Weights of a small image classifier.
Model: 9.51M parameters, 32-pixel images, norm layernorm, activation relu, patch size [2, 2], depths [3, 6, 6], widths [96, 192, 384].
Rows from block 2 of a small image classifier, named by matrix and row number. Rows with one number belong to one neuron. Each number is 500 + 40 x the weight over its row's rms, rounded and kept within 0 to 999. All counts start at 0. Numbers have three digits each.
After each neuron's rows are labels from the 100 images, of 14848, where the neuron reaches its highest value: "top examples" is what is common among them. Only what is clearly more common there than usual is listed. The data: rendered made-up planets.
# fc1: MLP up (model.blocks.2.mlp.fc1.weight, 384x96), inputs 0-95
# fc2: MLP down (model.blocks.2.mlp.fc2.weight, 96x384, transposed), outputs 0-95

fc1.190:472526455496483498541492466475461546481470538478549505444514500454524543519603518473468521498494485471588528659528486457525503489449438473491496461547520448512480474514501493590456503480490483462496507520578478528532537559452521491459534540492455573473431471515431476471478476455492551550
fc2.190:508521544525477473461458433572513436520498488450454509434544555476581522455534565475453460553486501527542459544544466522559493531586484470468528475568543552438493510519487522544469464456530517515439482520489574435519490507447408504464507484452524469502472443540500539467449525550519532464
top examples: glowing rim

fc1.177:471546503539496488529499530527523525520532503540516453476488511462531489520493565514553560503487465472436455466501543500519492514527499466513544537452497494538447420520478481546456634455503525494591507494477606436471543507475460416543393494478474531486502434482577524486497530450546493508
fc2.177:554489439422494451444534471469478465519508522499475521532454512523439504501445509534452482425528520508482528529415581453460490532455552525554526495543493540489492587460495558509544460534515586523469552573509457448438524516478484476573506465563463526410550535499458500516471482477501467500
top examples: cracked ice world

fc1.84:508421490486514451456553495493465449526512473517429546435542504476504486535572510483565503505474523462498428543619494508524501416534539511509487491492502478482505496510436532528543495493501502421532508479489510473522472474478504520625477573513525504484515455576458407557482425480526550493
fc2.84:485492495455512462458491518554490480519535561550489462534477476495446451550490440527533524433464497486480552487502589514412573519394531488584450521485441471540488470473489507489503504521483528594540578537507486503452554428455455460524500557578506523483538538450459488511506476504457480526
top examples: polar caps; lava world

fc1.108:534499493447517489483477478454483490503482568492465432535555480549515523558445559476435485555524532490502558504505522499482368549523508447527481522470527526452525503536514466537546483452475466485521437447481517543491553530460526559440533529521520561416554489558554527545495541476465589450
fc2.108:491489490446530468493481469465499533452485542489510545530477521510559529512538485601568472546483487629543550468454461537466430511523528554489494470509539469561455539568550478527513524499456460478498456446521457501503443476423605520478500518420482514547522512516457448494466514502467457449
top examples: ocean world

fc1.57:573552519450498484528457447516464455508492493530466548467553501526444516553521455457606475454514487520492614498535474512499532502496468499536507457515506523487509465457545442469498499432535462508494521506557614546542585532494475467463520501492471478440440455572474411515483506525455485525
fc2.57:486471439470445450464579475535521471546549499526475461480449503519459530462451508514489542442449589482511563567477528477478516575449553521544449542551416501541445524476525555480509515518521558530477545541501452491439521479462422485541525470548492474421529547451453496524473546467508488476
top examples: glowing rim; desert world; lava world

fc1.348:515458559520590450449487499498527471436530464511471548480531464514503479476534516555549486543461470438476418506572489513461573473441525518527525456538462415504512521513444497482422462446538471462455502472520481460502403514503518538524588540473489575505532478545474471526470452449472462526
fc2.348:513453465398501468460544563503544481555536569531535515457507544478453507546502480484535497511462549475500530549479474506463549542475516459527475539505486569537529473483489515557540463550513461575528555555535441460464517489454465495549485477583440497478531501458435494487442455480381450518
top examples: glowing rim; lava world

fc1.373:496450541469480446652430476495502537526489499453557472491509520483406504485501558513535413509515524541456559478511505477492454450551510575463525530512540545512473520502548482393514510490481506523451594498430488469507480492507483486561495512505491476544518556510461543488503533418489527502
fc2.373:556491535494525452477444454514523481550459507448471497416514526518554422525546538497460435548558493518493531457452458484471457529538517459485575515507553452461554495548516509544461442484515538522527527540447585415538512550511491565496557470436494501492532434543460512446500431508510549508
top examples: polar caps

fc1.63:482524468510499494471457510496454502569488520528568443515452473565525459436563464545466462462511468527507524510497454517511535427508469565526452543524438520489473568535455423494507481504457499537552566501513509466530580438481527523469434476566477458539486579471535468424544467487463563558
fc2.63:587498485525423484447483488554513489542546517464561490407495504459503485509496466522444538502522497496579514532487512456545468567558581538516484434470571495450497469564474474521464487524408477518431473525474496519495547499466503488469537420468516514490547491459517452553404485538498531444
top examples: polar caps

fc1.113:464464435500429545450548538467534414475498572486524513503492538538572545473556477532501499543525459501567539597473498474512480428506531489539490526475494508541480479534482470485472476506502545498600477559531547522480490499450484513414491525512458486458408494475531555498525412544450496555
fc2.113:513504541557462481526485533490519437613484479498491489415568558532562460451478553527428538569564469482546451498503468490492495551584501494487449463507589467454539515590495482522468415477537495499494507530448551459485514525502515565467563536459495500523530482517496506500446466537489513475
top examples: rings

fc1.259:529542521536472454473494514555565563528454435451538564523521440471507524509516521522454441427511535456433511484462476519523555458515492590495447454499534465472578578445518544412528536495533444515557527502488462497535459465541521473494542440504523553467528463482497439449494536506469492445
fc2.259:480465519443444445427473499465551555571517438493546442425535520453512518562415534509444479466513524492550499516544497527499515545506469550554462542528568506444513466527490501491479501505573439545445486549465513480428535526502455467487525483579534481490549505463561542526509459549437494551
top examples: polar caps; gibbous

fc1.102:508469419466430529568514497526432532462505451482510465512514539541572496474455485509460551520508473467535445503554536521459547498548528542494521514510560466506468487487539563491478509483495484496426500523603483451485532515481477476589465558545496491559460504518407540511512401506551586521
fc2.102:479465509425520484443544513498503488468587459481524450482486556483555542477453540503522477537524490529596570496474429528522514501482462525503485496527530558496493516465433437556424530496527451500469478446431467502465575427469460496490462563517514529457494476448525481564424439512453477554
top examples: lava world

fc1.339:509559388569538479480428512520524458491480398518487434489518460530525464539491500530495548537550546455448614474488547481482467500479525479550439452474533538523496509461533505555475532532522524551433520520481484492501581476481536507525472520508453455446547475572456509484536527532456464543
fc2.339:485555501488508494480551492458463476491572517486428500468590532527518596479457458503517519546426540471486509524514525498475481507530564476499499418480512584520488536599446549506482511512537466493458476465488512512524497526389493515452509526448494496540549547452540507522433535528453500393
top examples: lava world; rings

fc1.315:536521555481524397463468472543492544546528436465463527493473559447447504465515534524504489511489536468497485550554471517491519467550494475492458544513453523561468530477516521477656521455486445494423512491535481557458489491529397493521510540472515536483497518527521459508429430528465556469
fc2.315:466447443466521551552541553466467591440539518537559503529433506513483549527491408554552557490503483509471516466454531524465468505471513556525459472454433448559523481462506505442535522551449473473556486463532456539465515487507602505495467538543481523520513553486523456513549493456452427497
top examples: glowing rim; lava world; full

fc1.19:444477418498493495523518562494473494493539505549474467494514515476543444501482577541514501514435458532473405548522491552525535429531462450526530499459508469471492485472418493558442519458465501536455570501526590558532504527461490474530460502482462569490482476589456519522496411561533456472
fc2.19:533574475488421556448497544540536464512547485518526473526552542557459473527493494437494503482543433448562432553490566494568493478473551497521471472427493559501482514529433458524427516470507445509454546496499508491474549471492440457479509493528477546513509483547526563538428504595516487432
top examples: moons: three

fc1.26:537533515508424463554523486494496455523506524497499595480524523491503594448488469482521526459533555484560567551520481484420396505478484513545569466433583531478506530465509523422498485466548488458529501510512430491488465529544484507424491542533490525470418512482563504542465466545555502509
fc2.26:478425518468520474488515489523536512476511515500464501486436480462507544539488499574482467439473576531507578521464486483415465568455505474580436542510494481535512467486554561547518513514454530533532504518440450433422469466516468547568575450552528533458567569486502463462501529447499493524
top examples: moons: three

fc1.64:511448502554552544488475536524507454518522481522456483463484459425528483469475528493540515438483435451503427456526502488521575437491474489488570539491459472509478556488452520448411444519508458444425516485575440533492450474511533511554560491507486634520514516533448493493507498489489500568
fc2.64:498535456454454482440542555485495455483540526501470461447498515526492551502464520522505524407451543480503515528496586431490508519474552517540421457524488614510462503466506540555541528499451503571506521529452441499449554482463439511502517473544459471481516559446484518546421569547487460460
top examples: rings

fc1.124:495447564523532534432503563542521476463490534509495498497525474464476487530525527521537522520520517496457382483522473510530562478460554540522573509517439414486532492521403507498529479493505494474567456529528412492457397491492455504534600468481477530503472422514554539490494473453526469522
fc2.124:557487470413508407432519517464486451535486532501435522517480484513429517545488471576541500483452517491453547531464562475450512520407544472568466500496499543534510562541521564528576482545491537546510546573457481470490500504425482496535517450543467480494575541462458499505453543479517501514
top examples: glowing rim; lava world

fc1.251:475469447504458554473481428437543486426443503543516533518446561462469478515530461482465539557459496461496544501523599522481544557530569459498479479462547537470529467553534491499528495455529512480511445470525570467521562443538528540548435538498461414434506510517483535500438475523469439475
fc2.251:529503519503535527517483479515484535439488447497496548480478497436555513444551549464455454611456497493516490515547381498557460481561475478500463467527515559453520496513453513477497524501478490547533488455427478544569508508474505571464545541355489533508472517468549518482519524475481480441
top examples: ocean world

fc1.225:494456520591515468561527548460542499525519495520467544501522475474547556516508472458470539516475575420519430564570536564528541473559548475486574429452458471454462536503471568518534464524542490487557451454445458446473498494508507477552445467484446486542522469442489531449486468454512515488
fc2.225:485471472422442487441512530517517486572543491541456470504475480444501481478524495467528471504406573511506489598491461512537535489486454495531502553522489467501469569469474500536458542509609472463438547524520519533494504518457470429584504442571559555517539465489511476558460565540501537495
top examples: lava world

fc1.249:476558440533488517579452427503511533550489510460536488546456457528469532535483442519537515561492492426538577569508476543480403443490502485511481517475514533548520501457563489537512510493517575498403478428472578538471581524507509528445479522483507467506528487520508526562501496538563551482
fc2.249:476476451494473452512539496448555519508522518473462571497439478523521579486487490548504493539465549530481500579448477471479454493486526477480471367489498484488523573498453543531568474480530539478491504528522463447512486489506540503576564462474487467484568569481503491567512587510456489391
top examples: lava world

fc1.252:539556580468432556485485573534445479501519531439479501459549486494534452479486495496518505529527457461472591487444521547499537480506485556466529492498490527470512437458485519530476522489489468473429544568442510470478550536437496520427564485425526491445500466482511508526461623514432546519
fc2.252:524446459424538436442520511514491511521550496498482428514481494476462472579458494499554513483458504456517559443530578505429564572454556481584433480472552486508497459516472528494470491541545496554511482550465537452472540523374440485446539477498513479534556494451488487500488469497505510525
top examples: rings; moons: three

fc1.143:549478498438525523458532492500519504433495492545497493518494471523447514532455477552432592515427463476547469527479501513466481485451487561457549577445443555483493430480529462577471473532460492540550405542487463552514486515472485551472414525555511475493515561551558510480461479510560478544
fc2.143:576456468429522487434470529538454500499474491443476525485496547444547489485485509503444552575453556523472588530453491514500536524466457509487532452543580504482508446563466519564552534492428487508503450572500519423499465532488512561518536411491438492508530506469428467545511453532485502495
top examples: lava world

fc1.227:453431400481479451532463487471452457485478476522471462491502534553537484493498510529456523522481424566447504459517548417497489511527504430449465463476540574567525562532505463507478471490523542454460481500489525459409564487460553503544437505480502533486533549524482534542472459583516442450
fc2.227:520537491524459479478537523524496496482545480493514458476538508460534590498474510492493522638451517508616539564509390479546482539589485493459434457504545517455510472515499489500509516491495484499497431469406502537509474495481505497478519480409522454502528509534578441495451516547526506469
top examples: ocean world

fc1.138:462529536546435544514532513527516510563507512465534526521534471429475535440567460411516546392466482438487528525473509532531556467436438500548515539508506538411461470508505523490539480499531548522518519512521524498543512501510445485418464556486481553506531480501508442444514589483529583470
fc2.138:488521515484472527448482518504506487494578517532495452440492521439488538503479531524480494446461508491582465504531577483542543500511524489580448486447560589458485468486463486519483529505431502529480485450436516462439516450448414467561518436545557477542531490543599527493437533565494497467
top examples: moons: three

fc1.58:500589519537528398493461503504546541519524526491520483527546565472433479489510521515529444516504521494478533531497529508502410535475471515457512506478517514508523438475505573500658480505535495502401441466512468549481464489508415492443524534445450539435463537525527525541509456500490496514
fc2.58:467491445543538510569551515418480585400513518491571518518457494534511502527475462502536534539589447558535460504473462508490487507475482537451484469469442454545545492500466446451477498536454478453516483398570476518495491518575615487496502516504514521517508559487505493521564490488467455509
top examples: lava world

fc1.201:472450470504453474450419562543475538488512542526519488536467449488545498517482484501520473468530526516479537503495482516468587462434523505443476469466484495514537506496545441562480456562529571560501535543471539439512528539476530469466450423584535464534442552556512553448545453595532492524
fc2.201:568513510505478453484536514495509463491567534513509459502520570459524526550506450534442493528543487481580491536498518434551506514531591507550509412474562544434491529568487486531453524471486432580512501531473456467480572537434477476453494481470463488517500532467543474543417431529443502457
top examples: rings; ocean world

fc1.185:527463516497468548555441518489478512558532472537482489485453492511433527488457473450513445505521503509470523474483483444459456543500477522542488537484501428432527533518469510569439533533494457516557524485514547670438526468503481504548507524462475439470527564429518495451489476505463595488
fc2.185:494461438501520517549567513477493550425561465510564493564471518514420591506457450541568556485511479528508515464460553496503471514460527567529452451427454474525518501481491491486532521548424451469533464474537423542452489477486617496464478487486483493505518567452512455540522504485518465480
top examples: rings; moons: three

fc1.145:509448473513444422422503569510456461482505486504479491494439488573546483481457510516473499517473448540450507506512504456422520447562430543508532537514472515493488498503477458553455395530487543555549541591522501480487550475475525495541496470628499515504475540495543517445550507548468528533
fc2.145:582546466494445489429543540518518458491543490490512493515576559502460556526522505540428492466493511548600504524475512486561495554525556524547506518515574569480503452549484515546524485509484423493448523464497486522442566530467509453442500451450447520489551547510484466522411470494527556451
top examples: glowing rim; cracked ice world

fc1.241:501578491511469447582488459459464468493543496519454489467512456450488504558488487425541471471415497470496398579522442492467523438486454495504550494468528517511495464464503448528524493483574561537539538490547494527556481513533399519557485542445493499545523450553477496540498458516585490482
fc2.241:526484451490500522486474597429462508564484481527516482556542542496479496553501470443525531510521454444521421476541562527497489435487505478521525481396543526441480530564417484490500471519574432485485559524519509460507528605437537475479497512543512546565506473496501569510480478555467496478
top examples: moons: three

fc1.324:463541391475528514573536456554513529487504535555464489515487493454498477517560448519469497487395461526442470516531488490497528469476488455488523553448573467453455451548464507591453506461492538472469514513559498514580506559469502544465481521512559537464551468550410483501463458494544483472
fc2.324:505485479490516509446422505540467504531539501474518497468543519488515426559484504437492454508469450425553431445461512551531567468506497501556547513500579547450549431534446432552430458536541512522481566541512527450454537539461434475428488491480551481548500453534487542528457480498515531474
top examples: moons: three

fc1.72:553585515525497482563478532519528474467480504474461551496488541514469568486544506473535459532528576452518418604547478448496356520587485518481542475518608502504517519502514497487492527490498460472555449544501476456447510530518510475480433474533532521505453484503520485505472451536547474480
fc2.72:524492455408527470450572503486500515531498491534529529578495447509448573484484440558539525515489556525444537533458507520445518537479459514509471489458472536499568569556516584443577517566517526506517470491468444460526433482402524510577488486523453525475526513490465498478437504474535458499
top examples: rings

fc1.66:511602507492499513482525543462487541384495422468452506528466516551537547567534459511449533529499460471458553557514461509426418478482520510519557496474584488490493495466491512433498466532499447457406485538501504471516480411501467548536515508554528441494489503500475493468451548542525497551
fc2.66:470461533415598430501538522438518533539530546526436493516501531442452483503459467496578459484440486471464582492447553515484513529447482490588520555491530460494507554472515501470554565491472487534496502543497444530471479450475462449506525530596467474514515554528481538520510536462493423533
top examples: lava world

fc1.354:504483440492467546519476502434510522534492501495474512547445498507409527509463484467530431492516469483424503490487483485459517522429533544486519507550487439407506505530479546526348528505470509553563551510474457608457528507535520543510480494440438435532519567486512485516493472510459529499
fc2.354:491453411494509547569600546435475550434524495501561529540469501550446572517496457509525540481516494525506507493449523445506485506480524557509449441462467481515512517458479482450558532545454472444519474426553446540445504507519596457480459533505468521463522582451517473548499517465482470507
top examples: lava world; glowing rim

fc1.269:511504548504455527574546520446492498539502538462511509476500522534531535482482497433483539473534442532446470459532486561544525458467447558484543563477566426428516522509488440517456510505547563519514518495436429538614502478515469529491520531425457450492509433558553486505452523470562522475
fc2.269:467540413477480521552485556417501502505498510511489482519505506478445475588426492495466506501514442462504405451550573511476507441479513500565494444477576556505513504500402480547433552466538402479501549480522518481545533529505490485477535495525573498525540497507539531564498478520441475461
top examples: moons: three

fc1.244:472435409500476502494481423477529471447464541539454444483487483543527514511483449482519496561478425519471526530525546529535538505609475415510530543483473570539494543546510503499508492570479579502485498465532517502396564516475544513486428480552455436447501524543487547506484499510495473449
fc2.244:551512464504499466487521518477521485406483458448515518502573539518516556540515489470497502633454507529601503580437344502547434513538492486499436438475501506485527493503488481533547525510497487503477470436486460503508489531465492477471535520412482525515507513493516500523446517509492480437
top examples: ocean world

fc1.94:549535495466493521474443539480523503524536476521505520498467537513511464468501559508517546488428529551446440459477484521559572548565513479518540496482482526533466409534505461541506608483536513500603530520480548477450495483503391467473522514448490506470478443484619489496482539437501532527
fc2.94:546497371432522459501528478448468467513503487508460552516503474571461512503466458537498504438542462542466514525494601446462506527427497559526475488533483548493542589574485516501533445536529488502502495573450470462465508537457514546482529474528436451525558541517465553548511501468473501554
top examples: lava world

fc1.265:526461422529510430529369479476505448552489498526495529462530501468457514483488507494537483542531497506416508445511475496554454475571543597472552485458487497479509565478508486437511496503504504495562523516495508473490438494564509507594466493451430543500534586515505479520501565535573529518
fc2.265:512561541519475482455435512529515476556496519470458503420518523434584458556503569464417423599507530529544487485517458499470514529555488456480550476526550476459458491526507528534443432491522540519516514557456570441521501536506430540504572466458537484533490470517515471477466507550469540468
top examples: rings

fc1.198:548502546438494553531430534456523523481473554482459533495470489536459495499556532478525448585490476443432522530512443497410442590462531534460488479498462445427490484494538537541512504500501435460491539482444453619473533500483515492527467530448463498476526556435509482469519434460492503486
fc2.198:548469534530481516481562469466489588458556509428494464509516493455459578526510453537527566510488462588506569417457470485475479536454540480515488518457480448501458482541532496489517525461502460554549477493498480514536530473555576555467487441490523514551543576500529439554467437496569477451
top examples: moons: three

fc1.96:522549530469435463536468467543485490522523477449508598470522558488451570526533449565548492428479561479447587481549474504549501460517452593507552476498550520457467493468486523462513471492565535513483539505493438426521483506562471495422550500533444455491515484476518450535503542463541463487
fc2.96:450471503552467538478469505554546509534531542434473461416493506487585494519514559470394429521533479554545496498517465499499477523543527470489530510516512455519448472479524469516410489463523445560477545562464544485482484476547384563501510498557561533467512504513541486474538526457439541481
top examples: polar caps; moons: three

fc1.29:523487591473566574542586513540518479525488462551490460473567477457459445576489467495532524438514574490507479462472446540446516563443505494506481464436535501460480492541465510553500505537519434491514481468465568473585448497500444484522481498558563518512471511489544452492449445460486461457
fc2.29:480448482532516495478451547458478455499560515516473495482506535474471474560470517524455445397494516502511522442496633470485445537448561507614512513496557527492513449530500502593447491463477498535478513532471518450474500566515515511449531431541525485545566535495509510505448491517421529498
top examples: moons: three

fc1.294:512419577565504518498492527477506502479547517536515517511471466466471519460507511472511492497446492509494367567520540497506539521520488497507530548501448457518496526557476498505513576509469471463591456488458454441437357523513471523525487485466515453517472496491612484486479440528538546487
fc2.294:436506523464448460503522532484572500511545494535509558500455465465474529457483529514500530454440546527470480550501570461476484460415508473517405434473464536492481537484473544512513537493496548484458561504535458504471458432500477505585570483552501522491556521503487523571545614481428465467
top examples: glowing rim; desert world

fc1.208:460486451559505451471465518489470442570562568513535550543550462498466543511506553454468436538507471469502489607511488574469533529493447463502495520523464454439481484508433500502477509523462491522542492531565503567518554528482528587481510524492489517498431556525579503518520485480493605555
fc2.208:449544476564496528566492532479562528433509505451520553470479527508575568515483528489459485593508497529541448511506457490511417462542498464448481365505537516469528466446470456530496510454527483431477463434517510498556495499588515533538539484437528483514503536530550511501507531530442494458
top examples: rings

fc1.109:579493578460575516614508461427511519454465468462509513482487504460445495529488536514509503431492556515491492437556554481484513517495541551517491484471538440465527499492510573444518491463562413459468444411494510498539469446537489512508529538487456429505498487505532461486436554482548457480
fc2.109:550520556548500456487416519522522461506467524465452472461514519473524430565519591438418429468513518555539526483479555479516466504514519462543545521563559488485472444520522489519457436427539520530483523543500567502500507570547470459432536472465538471479490473516479516501460441539494593488
top examples: polar caps

fc1.255:465443472463448517528490470501521428527553489558446519488448560504547544510469471488526454493485429550458552477512526409488520476619489473472542532541535586575479439492517421472493468516469534511521466462514541436476506442465506529539527509491451457516530578508536486537549502474513484447
fc2.255:565519489518479494481501540487519476542495527494494520427535511456545549459545506536522544619461517475589496519483386480531438478596474539447524472508499532540510536533528514493518495536527436523473503463423454492537493530458537526511495514389447484512484509498480468545408466512527529457
top examples: ocean world

fc1.131:484456481475515570550482493509466474431491451503441486452510497522530464522499507625532527554476510509478447489554484515445500421463439529486525497505515541406461497521467501528547461470494489482458560520496495506609438507523485544534462515544503502474458462567452431516482393538534483529
fc2.131:514508452439519509424447508562416467522519512514495437519490531571543444544464485489552500505540445446517516503467597526501523501451542496538488490469523520483521494549477419469458488488520487583541505536473500486499562493420465472397447534550459452523518470501492514531472451574523433469
top examples: moons: three

fc1.175:446505464467506522530532482521482462516459450506449494448576554484489503475563546520531447511430435471485474491555485541491490443486514507504527559504466506489417518552474494506505464512518495450499543516540544481575509504507388545608452551512566516464478457590463457548511447554469467519
fc2.175:443480509482523526425489545558479499518559568532505446540459515427493512586500487519488489442430494453507568467487567518439539490407555499572504541481476419505437423473467489488486532533452518553559556528527456487441503462460465453505488501571526503502495514491509440472481503488443498497
top examples: moons: three

fc1.140:492463523499486481477464574479463455549534503525529461503490503494461515505512563456469574486551458448496406483524572502549456494558528497568506461498484440523468498489479553575530527484456507524615433484500547499490514478474454480533409564461435420515474514512531511546451539469516443525
fc2.140:547561461496434487482474496520507524510503532470452594517505475498464611486512493549435501477521563526492525532418501467548516531492446476451505426552552513473461563503465580581516438509460560495493514560498489486516476453567488551565533479506447535443500497482486487526513556464485452442
top examples: polar caps; lava world

fc1.167:498465495462501486454496449384501502496489494487518511518500502534524540567478555500553487477510425495549512488543476560460498459544488484471495523477528513564434467476452456526437494520521542510494382526564515543513529499415491591492495512430510514517462461530549535561415525484534587482
fc2.167:535551453474491456491465514449499529509562587429499479456488549472536491578482491519517526583551516437474476442515410477472504484557515481443540374492539503470476481548478506470489476518510414499486519505437489449549456531441493552510481505493471531501508510547507509513446442471458466420
top examples: lava world

fc1.320:498476528532531453519540464455528498570507588500529484509467550489515543515524492454570559372564541422447553564536507528533543541494544448512551435527542465507535526496454553530528550532448482458558483443517458512540500491560535471536545503502522544563478504452476515472513479507542479499
fc2.320:481560528504436430494492546488532460519592527519469478417500539501451524544489551504448443434494543491542453548562598487497458502503527462507490495524549508494495473560433497542497471458489464525460564482509512424466505500480436486528561487579526462505553513469528507528430577532450528466
top examples: rings

fc1.21:529511434463529500483552462464449520445517479507483477489530499522508462568512474602495536551477439509474488486512473481495498479504460490493510577512537471431439458542462519572452528500548568474517439445511555538542544542423452481542444559461462524466511494570459461577528517557575478493
fc2.21:507520459528519418475441500550473478563493518446437514482537512511572436565480527471454449534462468512549489489527552512479497541525543469517525434551567485482493428524466521545454456511562540562516543544510563437539506562477423516446513486499600503490528464457473464461479465519483549467
top examples: moons: three

fc1.319:542455419519517487545482556536469497494495427484542437486462558492548481528465562485543428554526579473477443478534487535508526477502540564479452506508524503522554472510470564489512477492499492539561520539482477425491541492479452494442497474462488410397531446483488495564451567454445532507
fc2.319:506516478402568419436494528379496468546528471501486530505515517487438543551500510539578507465457489448459544463528549471448502437472509498584482511492544528495519535531526578515540487554451490497510563492477502505557445498448465530529519519557460471536540531470445478483522513466431455493
top examples: lava world

fc1.271:455611471514544456537527468564464530564481534466511533501553475441480508525473512561521504476501454467457490497473465529537484494517493486498570518449568493457479487485511546470561469537491552475458551527575533561560458453508496472529378490398514519475529456470463493521497523543436452504
fc2.271:517522434490475556501548549514521468490530529527566548490493530471449516587490492547483536451506541457554447507541583543518492528445546487576465449415474511493491462504444511456477478540440420540487543492502477450436491517476552429549491447557536547512491506449567535473441520539501483525
top examples: moons: three

fc1.33:429483393522499559471507468519493450548483547507494487506484492473502517452555475452457513456500449448544484600479485532491507448452515480460501580550552539498500415531492468582513554455483510534586438518564487547539474549471440497482467459515469520474467470564488493461492426484505529510
fc2.33:508510511521471465414439518524518431610541476458480519454492517476585482519514551513417486520456526433505465485504490519533525476497529489515503466453561531478495506568471467575454460517514531514486506583492550401487545520472388516497539448463514498554532486529522507497478552551474514443
top examples: rings

fc1.161:519453496518447570570460487471515428513487522531515555513469450532445570511525492454506462505513526452483476534514533482460448484470499576484476514508525518475514510549512461514328618481562529481531497511471546572512484475498563492513504457511442450537543531456463504482452537510497514494
fc2.161:478436472501483486592540510460529580403551515512557470515445515525434537500535458509566564477533479509497488484489509494430496500448520521490433486413455462551492537481509465455554559555439515473511492431554450512523523478543627519519474506521449463496502547521498485533537493490486484514
top examples: glowing rim; lava world

fc1.5:549512511494503494457522519524493514446448478492485488519483561493459512586508478494519536517485430448538499522543515534566444568520529574441490580493462515467507525476537559505535515537456544498606520451551480577449524516424464586518410471493520500459449551507486487583511486494478484462
fc2.5:531472489481531504450486495517496532487553508485530549460527486491494516513505519499492558638477536570497575458511403456452479546549502500525474455469551552434523421568444510497541495514431462524534434461499449499544470484530550531484507432428494512537539563471504451522505477512525528441
top examples: lava world

fc1.318:527446502493538521475465417410532501536508456529562453448525514451455474536527478556481486572517488486445514454525544520515545518544596546446536505447495530430464478478490541533516545464555445491525460469534469434508555451588547511548459493535438469522511581488532476464493497509457503503
fc2.318:509525577494513504507448471509522481538513535478542431421486486487566434562528507456499458628515473435558486434524427471518554491541492474447565469455529454516510506519510442480457474470483435541518513537443522515580562495538413538489469500493482510500458424485527514491481480537489508493
top examples: rings

fc1.304:472500489452541475523460476472560487465539448557498481518533475472534536499427522547513533568497559562479487473527477513448580502500574580497478485530470571441527446536561484511441522535459476499395589493539473582496554499470490493483481496533458474515561495581487436518469497517467505523
fc2.304:537505518488595456451471467451434524532527539471478404486474510479545491555468465498567525540552451529470599463487480484504524550529562480543494453516542514457460500534448483535492533520449481559564509514484510520525508556480477479444468497514419432522522491523541499519428464522463391484
top examples: rings